Weights of a small contrastive image-text model.
Model: 8.62M parameters, 64-pixel images, encoder activation mish, encoder depths [4, 8, 4], text encoder width 256, text encoder norm layernorm, text encoder activation relu.
Data: trained on rendered solids tumbling over patterned floors, 97500 training examples.
Rows from block 3 of the text encoder of a small contrastive image-text model, named by matrix and row number. Rows with one number belong to one neuron. Each number is 50 + 15 x the weight over its row's rms, rounded and kept within 0 to 99. All counts start at 0.
After each neuron's rows are labels from the 100 texts, of 14976, where the neuron reaches its highest value: "tokens" is the input token at the peak. Only what is clearly more common there than usual is listed. The data: rendered solids tumbling over patterned floors. In brackets: how many of the 100.
# fc1: MLP up (text_encoder.blocks.3.mlp.fc1.weight, 512x256), inputs 172-255
# fc2: MLP down (text_encoder.blocks.3.mlp.fc2.weight, 256x512, transposed), outputs 172-255

fc1.466:59 59 40 57 39 31 48 50 53 48 62 53 22 16 57 57 70 43 50 58 32 46 53 34 40 35 24 75 45 58 55 40 27 42 67 48 71 50 60 79 63 37 39 56 46 57 42 49 60 60 62 56 36 64 46 60 58 52 58 36 94 38 51 37 38 34 49 32 41 25 45 60 54 60 36 14 59 86 60 32 60 23 48 47
fc2.466:45 68 50 60 43 56 56 21 45 64 73 64 46 41 60 04 62 49 43 32 71 44 68 53 33 43 76 30 35 23 42 48 55 49 33 49 36 57 52 53 39 21 87 62 47 45 63 37 51 19 65 54 63 59 32 46 19 51 78 40 33 53 42 66 95 55 42 50 65 28 47 50 57 49 44 47 48 43 35 74 27 69 33 62
tokens: "white" (100)

fc1.415:58 62 35 23 47 72 40 28 37 54 40 47 60 44 77 52 27 49 28 58 55 48 64 33 50 68 62 65 53 52 62 50 21 27 30 50 45 52 36 33 31 77 50 68 74 28 31 43 58 32 51 41 99 39 43 51 34 56 40 45 38 64 58 39 53 77 41 28 40 54 58 58 56 49 53 50 62 42 26 43 60 37 66 51
fc2.415:34 27 54 49 49 33 46 48 69 63 30 72 65 51 39 46 39 48 43 52 47 44 60 64 48 36 42 31 44 30 75 58 92 81 80 65 62 49 92 27 76 45 45 54 68 55 52 65 28 44 29 42 46 63 45 52 52 69 49 40 52 55 65 73 49 58 37 56 42 43 59 19 54 56 37 57 50 17 65 60 50 63 50 69
tokens: "matte" (71); "glossy" (29)

fc1.358:35 68 50 05 44 62 29 40 39 52 34 42 39 35 75 52 38 67 49 43 40 46 58 41 68 62 54 60 27 64 57 47 40 47 28 66 78 46 52 15 25 59 47 40 66 55 11 39 45 30 47 54 87 65 36 64 60 61 66 47 61 44 46 59 48 51 06 39 60 38 45 61 68 57 79 56 62 34 57 44 46 60 34 53
fc2.358:55 54 50 44 57 32 54 69 78 46 44 54 77 42 60 40 32 55 55 46 38 21 38 44 62 59 45 44 60 42 59 39 62 76 36 38 36 35 48 22 71 54 28 48 67 49 49 61 58 49 68 73 25 65 59 63 54 47 67 45 38 37 45 71 48 51 50 54 60 53 41 39 39 73 51 73 63 27 49 45 24 02 75 42
tokens: "glossy" (100)

fc1.364:43 69 51 69 32 75 28 53 40 58 58 27 25 38 73 56 50 51 78 51 58 50 41 43 30 40 53 17 56 48 51 67 44 26 57 43 53 46 37 72 43 17 55 67 48 51 68 44 46 56 61 58 73 46 59 64 59 62 51 31 43 71 57 16 53 54 50 43 53 55 44 53 31 66 19 24 21 78 55 54 45 37 56 60
fc2.364:76 54 68 49 45 58 42 41 49 83 39 28 67 42 77 73 65 48 62 41 58 56 68 52 35 39 52 43 62 47 37 57 47 62 44 58 26 47 33 75 27 56 53 46 46 24 62 44 68 50 81 47 59 74 77 41 60 61 68 39 58 57 52 61 40 64 72 44 56 43 45 72 31 61 27 05 43 38 41 65 25 54 76 40
tokens: "," (96)

fc1.125:46 29 38 47 58 70 43 42 34 48 58 31 74 29 54 47 49 53 49 69 52 62 62 72 58 53 50 53 35 71 69 70 16 49 63 58 39 54 44 47 24 20 35 33 38 27 51 32 70 38 64 34 63 55 31 23 52 52 43 38 53 19 46 58 35 83 61 44 44 46 58 62 54 61 52 29 56 50 52 47 53 32 50 62
fc2.125:64 63 53 96 26 40 40 39 50 46 56 54 41 50 45 84 37 57 39 41 44 74 45 63 52 69 48 45 64 42 75 37 52 33 57 78 45 75 39 64 41 61 64 57 36 60 37 47 42 42 50 04 52 58 40 43 38 49 31 69 53 55 55 62 33 48 61 55 63 37 23 21 50 44 62 41 27 39 72 14 44 42 30 33
tokens: "yellow" (100)

fc1.355:49 70 77 57 21 73 70 60 42 45 49 43 34 42 70 53 68 53 75 66 44 40 69 67 43 39 42 34 47 40 31 58 40 24 60 28 18 50 47 22 63 48 53 80 33 58 47 51 45 44 72 75 47 66 41 18 72 64 55 50 55 69 57 56 60 30 71 48 50 14 44 40 34 48 47 79 44 76 40 56 50 43 45 39
fc2.355:63 38 20 60 70 37 50 74 40 52 49 38 87 66 57 84 42 49 59 37 39 62 68 60 41 60 75 50 36 52 72 47 81 70 39 53 36 27 49 87 21 59 50 39 49 37 43 56 45 61 62 49 45 28 53 64 47 67 47 51 84 55 21 60 32 61 28 49 62 64 43 32 60 64 55 47 30 77 41 49 52 51 61 47
tokens: "pyramid" (100)

fc1.289:58 36 45 64 71 58 36 43 40 63 60 56 64 10 60 44 43 45 59 53 50 45 32 64 40 53 31 40 40 25 40 58 34 35 34 28 18 57 58 74 26 45 57 46 57 41 62 38 49 44 43 51 63 54 31 21 42 63 44 55 34 59 31 52 37 49 72 52 39 68 58 55 26 73 36 37 39 61 52 43 60 49 32 35
fc2.289:48 73 37 50 63 56 68 36 66 58 38 48 63 36 57 66 72 63 64 53 36 78 64 39 94 42 43 53 55 32 52 65 67 47 60 58 53 72 38 27 61 53 50 57 32 55 42 57 59 61 31 60 36 58 53 51 47 66 52 26 23 60 39 10 41 51 56 50 68 53 64 69 44 46 49 48 26 64 53 44 32 27 65 49
tokens: "," (35); "orange" (12); "tube" (10)

fc1.47:69 45 34 59 36 64 38 19 27 43 77 39 70 52 44 76 28 61 65 45 49 58 41 42 56 72 36 43 60 37 53 37 44 52 70 25 43 68 39 55 42 54 62 43 53 45 52 39 57 49 36 52 58 35 46 33 46 69 39 29 55 32 22 63 41 53 56 64 55 61 47 50 39 61 62 30 24 51 85 38 68 24 37 39
fc2.47:24 34 59 59 54 49 39 44 64 84 45 29 39 28 58 33 56 65 59 80 56 70 49 47 58 58 16 24 33 46 65 48 31 59 85 65 63 60 52 28 45 50 46 52 44 23 68 69 63 53 53 71 46 25 46 56 67 91 58 62 42 48 60 67 32 45 77 59 47 61 25 43 53 61 53 79 54 40 66 52 36 55 78 52
tokens: "yellow" (100)

fc1.347:38 43 68 46 42 26 44 67 51 53 70 56 62 40 53 54 25 49 50 56 33 33 55 64 25 52 51 46 61 55 63 42 68 49 50 44 41 56 50 53 20 39 57 62 47 62 39 22 00 37 39 29 47 54 31 60 44 34 57 38 41 49 48 52 40 71 40 50 39 41 55 61 44 48 73 29 67 66 80 57 70 35 39 61
fc2.347:45 56 27 50 65 47 61 54 38 56 65 46 34 39 57 54 49 51 80 36 36 96 55 57 58 38 28 42 56 68 94 46 71 37 67 50 63 70 71 37 67 40 43 39 45 43 62 43 40 66 44 67 43 66 22 36 59 73 29 45 26 60 27 36 45 46 77 58 35 80 42 62 44 45 79 57 42 54 72 49 35 36 60 34
tokens: "yellow" (100)

fc1.224:47 26 46 37 45 57 62 57 33 40 74 47 41 51 62 58 57 44 55 48 36 58 55 66 34 29 27 55 41 30 51 22 38 47 56 31 43 49 60 46 55 35 33 55 36 64 60 57 38 55 42 51 46 67 26 43 45 34 55 35 53 39 54 52 49 26 25 45 56 23 35 74 40 51 51 40 86 76 33 45 54 25 34 32
fc2.224:41 66 48 48 57 49 56 42 69 35 58 33 83 29 51 36 70 53 67 45 60 77 73 39 72 62 60 37 43 46 46 19 48 53 49 70 54 43 44 81 04 51 71 30 40 58 66 44 65 64 48 35 39 50 58 64 49 50 57 60 68 56 29 41 53 40 25 37 47 48 54 47 40 64 18 57 20 69 57 52 18 40 62 45
tokens: "white" (100)

fc1.223:47 36 35 87 58 39 81 65 62 45 58 24 79 57 51 58 43 62 51 45 53 54 36 81 38 48 67 53 43 66 36 41 63 35 58 63 75 14 60 49 30 47 60 41 18 62 42 59 19 54 63 43 59 53 30 50 52 55 45 44 41 33 68 30 56 44 62 42 56 52 42 61 50 42 15 38 99 57 69 21 61 45 40 56
fc2.223:49 69 77 25 42 32 51 56 49 85 89 41 42 27 61 41 52 50 47 49 59 64 34 43 60 46 58 50 37 53 47 34 56 45 72 38 66 51 43 85 53 47 68 61 41 79 51 49 37 62 54 52 53 59 39 30 42 63 60 39 34 51 42 66 77 52 70 46 68 39 83 66 49 32 47 34 38 59 36 36 56 64 47 77
tokens: "black" (99)

fc1.444:54 67 27 67 56 70 31 55 38 70 55 37 44 25 70 58 55 51 51 57 49 42 50 35 54 46 50 22 43 25 41 57 41 59 56 52 56 42 30 72 46 34 63 59 49 55 44 59 37 48 67 53 67 47 47 59 57 66 63 24 31 53 81 38 72 52 78 32 65 65 45 44 36 71 19 37 38 78 38 42 45 35 67 63
fc2.444:79 41 72 32 59 64 46 46 50 70 27 50 49 16 75 63 57 49 49 36 40 60 75 53 36 43 55 57 56 52 26 61 28 63 39 49 40 48 36 71 33 55 51 57 43 16 57 43 69 72 71 58 60 56 70 42 68 47 61 38 61 52 68 62 33 84 66 41 48 47 39 41 39 53 33 20 55 59 35 67 24 55 65 62
tokens: "," (23); "orange" (22)

fc1.354:62 26 29 00 62 60 46 66 38 44 28 42 58 50 39 61 57 45 74 46 48 57 68 35 52 81 39 54 34 47 46 32 54 42 51 47 60 76 50 46 30 59 31 37 75 54 14 42 48 53 51 57 38 66 49 43 45 73 50 44 82 46 57 45 63 56 29 57 58 58 63 85 66 44 35 59 63 50 62 72 46 45 28 67
fc2.354:38 30 49 68 39 50 54 48 62 49 50 47 50 28 68 79 36 58 42 59 52 56 29 62 48 89 48 75 70 62 65 32 29 66 50 58 47 12 48 54 38 77 50 40 68 18 42 37 68 52 46 67 43 49 71 55 36 49 51 66 33 59 80 81 10 39 62 23 66 38 54 54 54 60 65 47 58 69 55 20 47 38 65 42
tokens: "glossy" (100)

fc1.366:45 72 31 61 47 58 52 49 46 39 20 40 53 38 29 56 46 57 32 95 53 29 72 62 80 64 38 62 65 36 51 49 63 45 59 70 43 52 40 41 64 20 70 29 72 37 46 58 47 48 27 52 57 48 37 25 59 56 51 39 41 42 44 52 33 53 33 60 63 68 56 41 54 76 59 62 20 43 55 25 60 41 37 65
fc2.366:50 54 47 89 47 51 46 46 54 34 72 54 69 41 52 34 44 51 27 58 51 53 31 34 46 35 91 72 58 30 40 63 65 42 33 58 56 48 21 43 57 35 51 54 42 38 58 60 38 67 82 60 46 19 38 70 45 52 58 59 28 17 71 41 46 22 37 35 60 51 48 60 72 38 45 39 23 76 51 62 54 48 70 42
tokens: "a" (96)

fc1.277:33 59 43 43 84 51 22 67 42 43 69 46 40 24 57 32 55 29 67 63 34 31 65 68 49 49 36 61 49 33 68 28 30 91 45 42 78 56 35 67 46 44 59 60 61 63 69 54 62 56 39 32 64 52 31 39 47 39 66 42 99 35 42 55 52 38 42 46 76 42 64 51 42 64 18 09 53 59 42 48 49 43 27 40
fc2.277:57 43 26 40 48 65 76 41 40 35 51 48 32 47 39 25 46 45 31 66 64 17 56 55 40 50 45 39 48 62 58 33 28 30 60 60 35 72 62 48 32 73 47 44 49 24 34 39 50 56 44 58 28 71 38 59 46 38 56 44 42 29 36 55 68 31 43 53 46 34 30 50 61 72 62 50 56 34 32 42 44 39 40 50
tokens: "white" (100)

fc1.124:74 35 48 12 56 59 26 46 41 63 39 53 52 42 35 48 41 43 38 41 45 62 45 34 52 54 57 48 57 54 66 39 58 50 23 51 65 46 48 07 48 47 59 50 92 43 32 33 43 39 65 70 59 53 30 67 36 90 58 43 34 61 59 33 30 62 44 56 53 55 80 47 58 57 73 45 42 36 74 57 50 52 62 33
fc2.124:43 56 62 59 37 22 58 56 71 58 41 49 45 37 59 58 34 57 61 59 35 37 51 43 43 40 70 35 72 29 54 30 88 83 45 66 49 57 63 16 93 66 50 48 55 95 49 61 26 62 58 48 51 52 51 58 68 50 61 43 64 43 23 85 52 51 45 50 69 62 65 36 66 57 67 96 51 37 56 61 42 53 50 52
tokens: "glossy" (97)

fc1.242:41 65 55 35 54 57 57 52 54 65 47 53 44 39 35 67 67 56 43 29 50 72 24 32 31 27 58 35 56 27 41 68 46 45 41 38 49 55 43 51 28 38 66 35 68 49 45 32 61 37 43 54 55 46 46 49 56 73 43 39 45 73 69 35 69 72 74 34 61 57 68 58 36 54 30 59 16 43 70 28 36 69 67 57
fc2.242:80 48 48 61 50 51 41 21 37 83 36 36 44 50 93 64 60 30 53 45 71 67 42 79 74 30 57 67 20 48 13 65 45 34 58 52 34 42 35 42 33 45 51 61 53 39 53 45 80 59 74 55 46 48 54 44 56 53 53 64 37 54 58 63 34 57 78 43 62 27 46 56 33 33 52 22 49 42 42 51 22 50 61 34
tokens: "," (50); "tube" (43)

fc1.348:35 83 55 66 44 87 42 40 31 71 53 47 48 24 50 58 49 48 71 52 54 58 38 49 27 39 49 13 50 35 24 50 44 45 61 40 58 52 36 80 25 30 65 43 48 48 63 41 61 44 43 63 59 58 50 56 57 61 54 26 59 70 69 38 64 54 60 27 56 56 61 56 34 76 28 52 02 68 64 45 51 43 67 64
fc2.348:56 49 77 61 50 51 41 33 56 82 50 47 71 41 81 87 74 52 56 48 49 69 70 56 45 41 48 63 58 40 29 66 50 65 44 64 19 38 30 84 17 56 49 59 53 31 56 42 52 56 73 52 63 66 68 40 53 62 58 49 53 48 59 53 36 66 73 42 55 40 47 81 38 47 27 11 41 44 61 66 20 54 65 48
tokens: "orange" (21); "," (13)

fc1.363:60 99 46 85 59 51 58 52 40 40 73 36 48 40 56 58 60 53 79 57 59 30 49 66 43 50 45 50 68 64 06 65 44 49 85 53 61 48 59 56 58 61 53 51 28 40 41 53 51 52 57 50 59 70 61 28 65 44 40 44 38 84 61 59 56 55 43 51 36 72 27 27 49 40 42 47 44 49 51 61 29 34 34 54
fc2.363:48 34 51 40 86 57 48 53 51 30 48 39 54 53 35 60 56 67 66 38 34 79 65 53 45 46 28 52 65 49 66 56 58 71 26 63 70 41 58 37 56 49 57 53 29 20 53 57 62 55 49 11 43 25 35 36 53 55 42 54 52 61 41 48 39 58 37 36 38 87 38 60 59 46 72 75 67 74 71 44 63 54 40 62
tokens: "pyramid" (72); "wedge" (18); "octahedron" (10)

fc1.78:50 99 54 33 59 74 61 49 42 66 49 50 53 35 62 25 68 36 70 66 20 51 67 63 42 46 47 32 34 60 44 60 50 55 42 51 51 55 53 59 50 42 80 58 50 54 41 44 52 28 51 92 53 36 44 65 27 51 46 42 21 77 28 63 54 50 73 72 40 46 43 42 34 56 41 63 26 57 49 65 47 35 48 52
fc2.78:55 14 51 18 83 31 34 40 51 70 55 62 56 63 38 47 44 50 39 14 39 45 36 43 43 51 41 54 35 58 69 35 55 33 76 56 65 33 52 45 49 66 52 47 63 77 45 45 36 37 54 21 55 52 11 35 55 40 62 67 52 67 59 50 42 53 23 38 71 52 56 55 52 56 43 34 72 18 62 50 39 63 37 39
tokens: "matte" (87); "bumpy" (13)

fc1.97:68 73 53 43 55 61 49 59 36 64 57 48 51 62 62 50 50 47 46 67 53 48 59 64 69 26 66 54 69 58 74 53 46 54 09 58 41 58 42 64 33 59 50 39 52 41 48 67 49 47 80 55 17 56 38 37 50 52 64 58 59 43 50 19 49 49 57 40 66 39 37 62 43 52 30 43 39 53 37 67 49 68 55 48
fc2.97:59 75 74 60 56 54 82 41 50 39 58 46 49 50 53 47 74 55 48 61 32 66 46 60 11 36 78 40 70 39 42 46 47 26 27 49 55 52 57 70 29 22 72 78 48 53 69 26 63 22 41 42 48 38 56 50 51 28 40 39 65 61 48 62 38 46 36 37 24 54 39 60 59 57 31 60 55 70 56 65 63 44 48 45
tokens: "blue" (100)

fc1.10:41 54 76 35 54 34 73 46 51 45 65 44 21 46 33 44 59 56 45 42 52 38 61 55 34 49 55 65 53 39 31 61 45 23 55 53 08 31 53 66 58 54 51 56 42 55 40 60 70 34 66 52 44 52 46 28 59 45 54 22 69 53 56 51 48 40 49 44 53 47 36 35 64 54 54 51 20 66 87 85 56 68 44 60
fc2.10:39 70 28 52 63 65 92 35 22 33 47 43 42 17 35 44 61 68 69 59 52 48 62 59 37 42 29 33 71 37 69 52 33 38 58 52 54 72 45 66 72 56 72 53 40 19 55 50 51 33 49 41 35 58 86 42 63 35 58 48 32 39 36 30 32 31 20 48 39 48 05 63 62 57 39 89 57 53 49 47 71 65 51 48
tokens: "pyramid" (100)

fc1.468:59 58 35 47 43 62 39 41 41 58 41 38 53 37 61 52 44 66 41 63 62 60 94 37 24 60 61 64 65 41 68 59 76 49 40 48 29 44 59 59 31 52 60 57 36 73 44 45 00 27 41 64 43 61 60 50 55 51 58 27 46 36 37 56 61 35 36 52 41 34 61 63 60 44 42 57 67 61 49 67 51 54 55 63
fc2.468:41 61 61 50 47 45 41 39 76 36 32 25 36 52 59 51 36 63 23 46 37 29 07 56 67 62 73 70 62 52 37 60 28 34 53 37 56 55 57 32 33 34 37 18 50 22 75 47 66 69 64 60 40 44 54 50 56 53 50 63 61 44 56 34 33 53 54 31 49 52 68 56 56 47 65 59 56 42 54 61 52 41 56 31
tokens: "orange" (18); "tube" (9)

fc1.462:44 72 49 36 42 41 29 40 52 50 55 43 47 62 60 56 50 48 53 79 39 59 30 39 34 62 77 33 29 53 45 63 30 21 52 53 38 36 48 48 14 45 50 51 58 77 56 47 58 67 60 56 71 51 62 37 46 64 51 50 36 45 31 52 56 41 51 38 60 37 44 39 52 68 40 46 42 58 59 99 52 51 33 14
fc2.462:42 20 72 54 45 58 54 57 26 65 36 43 55 31 63 60 67 68 60 24 46 49 63 59 65 58 19 39 55 59 36 58 73 57 75 35 41 55 30 54 63 62 51 59 66 57 50 51 56 55 53 36 39 50 25 73 34 56 34 36 73 63 64 65 26 41 93 39 67 89 42 60 51 51 55 38 61 54 45 36 65 49 61 56
tokens: "," (72); "tube" (11)

fc1.431:27 29 38 39 57 63 60 60 27 51 31 49 43 62 65 15 77 66 48 72 53 71 48 64 51 43 84 46 36 34 76 32 71 41 52 44 27 72 60 49 13 44 50 48 51 58 53 46 52 66 51 66 47 54 29 27 79 48 46 68 41 35 47 44 44 36 54 45 59 27 50 95 46 46 48 26 40 44 50 38 50 66 52 93
fc2.431:52 54 43 43 54 66 53 80 59 48 44 28 57 28 57 16 39 39 42 38 62 69 52 65 49 65 37 52 50 64 57 37 20 53 45 69 45 38 47 51 50 68 19 61 50 16 47 50 46 59 46 28 29 54 61 53 43 36 36 52 47 36 28 78 71 60 52 76 45 65 63 14 37 52 34 61 27 27 62 64 42 46 64 38
tokens: "blue" (100)

fc1.326:48 26 18 02 52 66 26 47 51 65 46 45 48 48 69 69 53 45 45 49 46 38 77 30 52 77 60 50 38 42 65 49 36 51 33 53 56 41 27 06 71 68 67 45 62 63 04 59 58 24 38 62 93 44 37 42 42 68 51 27 44 50 69 50 49 63 20 55 54 43 51 61 57 54 71 41 68 44 59 63 57 24 52 52
fc2.326:46 53 35 46 28 24 53 53 54 51 29 80 44 56 60 49 42 30 53 66 47 43 48 59 58 49 60 69 92 46 62 43 52 78 53 63 66 74 84 43 61 49 47 63 48 46 66 61 42 44 69 34 44 61 46 56 38 60 52 33 61 42 38 73 53 53 30 43 52 60 61 15 39 43 45 56 48 31 26 45 59 50 42 60
tokens: "glossy" (99)

fc1.327:62 79 55 37 84 62 42 39 18 46 58 44 35 28 54 43 56 43 49 59 50 68 65 65 33 15 43 58 44 44 70 33 57 57 61 59 54 69 42 63 50 38 46 55 54 39 49 44 26 59 61 51 57 46 32 50 39 57 49 35 41 51 48 50 47 40 53 29 61 39 63 36 48 66 37 00 27 70 55 49 46 46 27 30
fc2.327:58 41 35 63 57 44 47 31 62 49 61 42 58 40 49 63 67 60 53 46 57 23 50 44 20 49 70 51 46 36 30 49 44 55 54 53 47 43 32 42 42 29 52 49 30 77 61 38 45 38 54 44 58 85 43 51 38 40 53 56 58 48 52 45 99 51 37 46 85 33 47 81 40 48 47 30 49 40 55 67 17 50 40 44
tokens: "white" (100)

fc1.253:72 85 31 28 70 54 46 35 24 64 67 45 48 27 54 46 44 45 59 45 17 37 63 40 47 52 66 51 26 21 41 34 22 35 63 39 55 49 59 47 63 51 64 60 50 54 58 45 47 24 68 53 75 14 26 34 47 65 58 38 51 57 42 52 81 49 46 40 61 46 47 45 44 57 78 59 50 82 56 50 65 42 56 41
fc2.253:45 55 03 34 42 68 52 36 35 75 47 44 63 51 42 38 48 48 73 34 53 50 52 55 31 39 67 38 48 44 26 37 64 32 32 60 36 53 63 75 50 54 26 57 57 62 59 49 66 43 69 35 53 49 52 55 53 23 45 55 28 58 34 75 48 58 53 31 46 05 60 74 45 59 34 19 55 14 15 62 51 68 52 50
tokens: "glossy" (78); "to" (13)

fc1.470:35 86 56 57 36 64 42 29 20 60 62 41 36 24 57 57 61 58 58 48 52 20 65 55 58 78 71 59 50 54 30 59 49 00 43 48 14 66 49 32 61 35 51 61 44 46 49 49 55 33 59 59 27 50 44 30 62 33 66 38 60 45 56 57 49 30 54 44 56 41 37 43 57 48 47 54 27 57 67 72 41 56 45 49
fc2.470:37 51 61 56 58 72 62 49 49 27 39 37 42 32 50 48 45 54 45 49 32 47 76 46 45 25 52 47 73 53 52 58 40 22 44 61 62 61 47 76 61 54 70 53 30 30 49 45 97 19 51 42 40 52 52 45 49 39 48 48 51 40 35 38 48 42 34 44 36 60 26 43 55 38 43 83 55 73 51 49 72 37 61 61
tokens: "pyramid" (100)

fc1.108:39 80 52 47 59 52 24 70 39 67 40 48 42 27 71 38 58 44 50 76 32 19 65 47 49 36 34 44 52 30 67 39 52 50 64 49 33 37 30 21 34 48 84 30 53 51 59 40 39 47 33 42 51 59 51 78 38 58 61 66 55 36 41 58 69 48 72 48 53 52 58 55 36 58 46 26 66 58 64 59 65 51 32 41
fc2.108:41 05 38 65 65 27 58 45 53 53 59 52 64 51 35 25 34 57 58 11 43 58 34 53 92 28 81 56 40 67 27 52 23 40 71 42 51 42 47 55 20 58 38 43 39 30 45 50 70 44 38 39 37 39 63 67 47 18 55 81 29 62 41 54 55 46 38 43 38 52 45 45 53 37 43 64 50 10 19 53 45 67 52 19
tokens: "matte" (93); "bumpy" (7)

fc1.385:47 43 40 49 73 53 49 30 54 51 33 18 58 42 37 07 42 44 66 68 39 46 70 60 59 54 33 46 80 48 51 32 61 73 67 67 89 56 31 24 86 35 71 45 70 53 36 65 39 57 41 59 65 35 63 50 60 60 47 51 51 33 39 55 45 47 15 23 65 95 50 19 61 64 54 71 44 62 57 35 60 67 35 40
fc2.385:37 67 20 39 47 44 59 59 47 35 61 58 62 47 52 81 40 46 42 81 50 46 46 43 65 40 84 54 80 56 23 71 71 52 33 55 63 36 45 48 44 34 53 45 76 47 49 43 27 82 72 82 70 70 59 54 56 56 50 40 43 44 74 32 60 35 27 64 55 52 68 56 68 65 42 58 45 65 59 46 31 33 44 38
tokens: "glossy" (88); "to" (10)

fc1.398:91 56 37 41 44 41 46 48 42 53 64 54 51 24 65 50 65 47 57 69 54 61 62 64 56 47 69 72 33 48 65 60 44 55 32 25 50 51 25 51 61 60 64 64 36 77 75 73 33 44 66 33 36 51 53 58 41 50 45 32 50 65 45 47 53 56 57 49 55 35 37 30 43 68 51 29 67 75 61 68 59 74 45 48
fc2.398:47 21 92 66 62 70 56 68 47 94 39 65 43 56 45 82 27 43 34 66 43 38 56 71 38 24 87 36 30 40 20 37 38 53 68 35 40 49 52 59 68 49 25 69 45 62 31 44 54 32 41 72 59 67 58 44 42 45 73 43 71 44 69 62 49 50 26 52 45 54 45 83 45 42 48 36 47 30 37 70 34 67 67 32
tokens: "," (36); "orange" (26); "tube" (18)

fc1.446:25 56 51 55 48 46 74 38 31 53 59 19 61 28 47 66 61 59 67 45 38 25 65 45 41 40 73 63 71 47 45 46 75 48 42 68 21 56 34 47 54 24 72 56 76 58 42 58 44 25 68 33 42 46 36 60 46 56 53 26 44 35 49 28 49 59 52 26 77 34 49 33 58 41 34 47 36 52 63 48 53 55 43 51
fc2.446:44 22 61 28 65 50 36 56 59 56 37 52 33 53 37 39 82 37 64 50 35 37 53 41 80 59 53 25 32 46 71 37 36 23 68 55 47 51 60 39 59 41 33 63 51 73 40 71 65 35 44 50 47 19 24 52 67 41 52 40 53 59 44 57 48 50 62 54 47 70 42 99 41 60 54 80 48 49 55 59 48 55 59 37
tokens: "black" (100)

fc1.294:52 79 34 18 70 66 31 32 27 56 47 56 57 32 74 44 54 50 25 70 51 40 51 54 62 71 65 54 38 52 41 72 45 52 49 58 50 47 55 23 53 24 76 62 68 46 35 52 56 56 55 65 75 58 47 63 42 43 59 46 61 32 50 52 62 44 00 50 59 43 47 45 62 54 33 57 47 44 48 59 55 43 31 46
fc2.294:58 66 63 31 16 33 46 61 53 13 48 44 74 47 52 12 58 57 40 60 41 27 47 60 38 44 58 47 77 65 48 52 46 45 51 67 52 42 38 25 48 68 32 55 66 49 43 54 49 53 70 80 48 91 47 40 50 70 59 24 34 56 37 58 58 54 67 52 60 53 37 95 33 66 21 59 67 45 29 40 71 56 68 45
tokens: "glossy" (100)

fc1.492:54 54 45 03 52 55 30 48 49 65 46 61 48 48 57 27 39 41 51 63 57 34 39 31 47 61 46 56 58 56 58 49 35 45 22 51 58 35 42 10 46 38 51 60 99 48 13 45 32 47 44 69 53 46 43 84 44 70 53 40 24 64 55 60 45 69 42 63 53 24 64 57 61 48 61 45 55 36 61 51 63 48 62 41
fc2.492:44 40 32 82 55 39 31 49 78 48 17 50 51 69 63 51 15 53 64 70 72 39 42 31 64 35 66 59 66 33 27 44 53 70 51 48 62 43 70 02 60 58 25 48 62 90 25 51 58 49 56 57 57 60 65 57 43 72 45 33 37 35 75 45 31 63 45 40 41 74 50 13 53 44 48 61 62 36 37 42 46 51 45 51
tokens: "matte" (73); "glossy" (24)

fc1.53:35 92 45 42 58 55 40 25 41 34 65 41 59 23 45 46 57 63 40 63 29 19 39 61 71 65 66 38 58 38 37 37 31 38 76 53 53 60 63 63 49 63 39 60 70 62 49 36 43 55 41 53 48 42 39 26 52 66 58 42 52 61 44 48 45 30 42 58 55 39 28 65 58 45 55 81 73 66 45 41 33 47 39 67
fc2.53:54 37 09 73 83 52 52 63 53 28 49 45 67 42 47 33 51 56 61 39 54 53 71 26 40 43 42 57 60 43 36 70 67 78 23 47 68 43 14 33 29 66 78 62 58 33 54 74 62 68 84 55 65 47 66 46 51 60 67 57 52 37 42 14 48 51 50 42 36 29 55 62 50 61 62 40 44 60 61 62 80 58 60 58
tokens: "a" (99)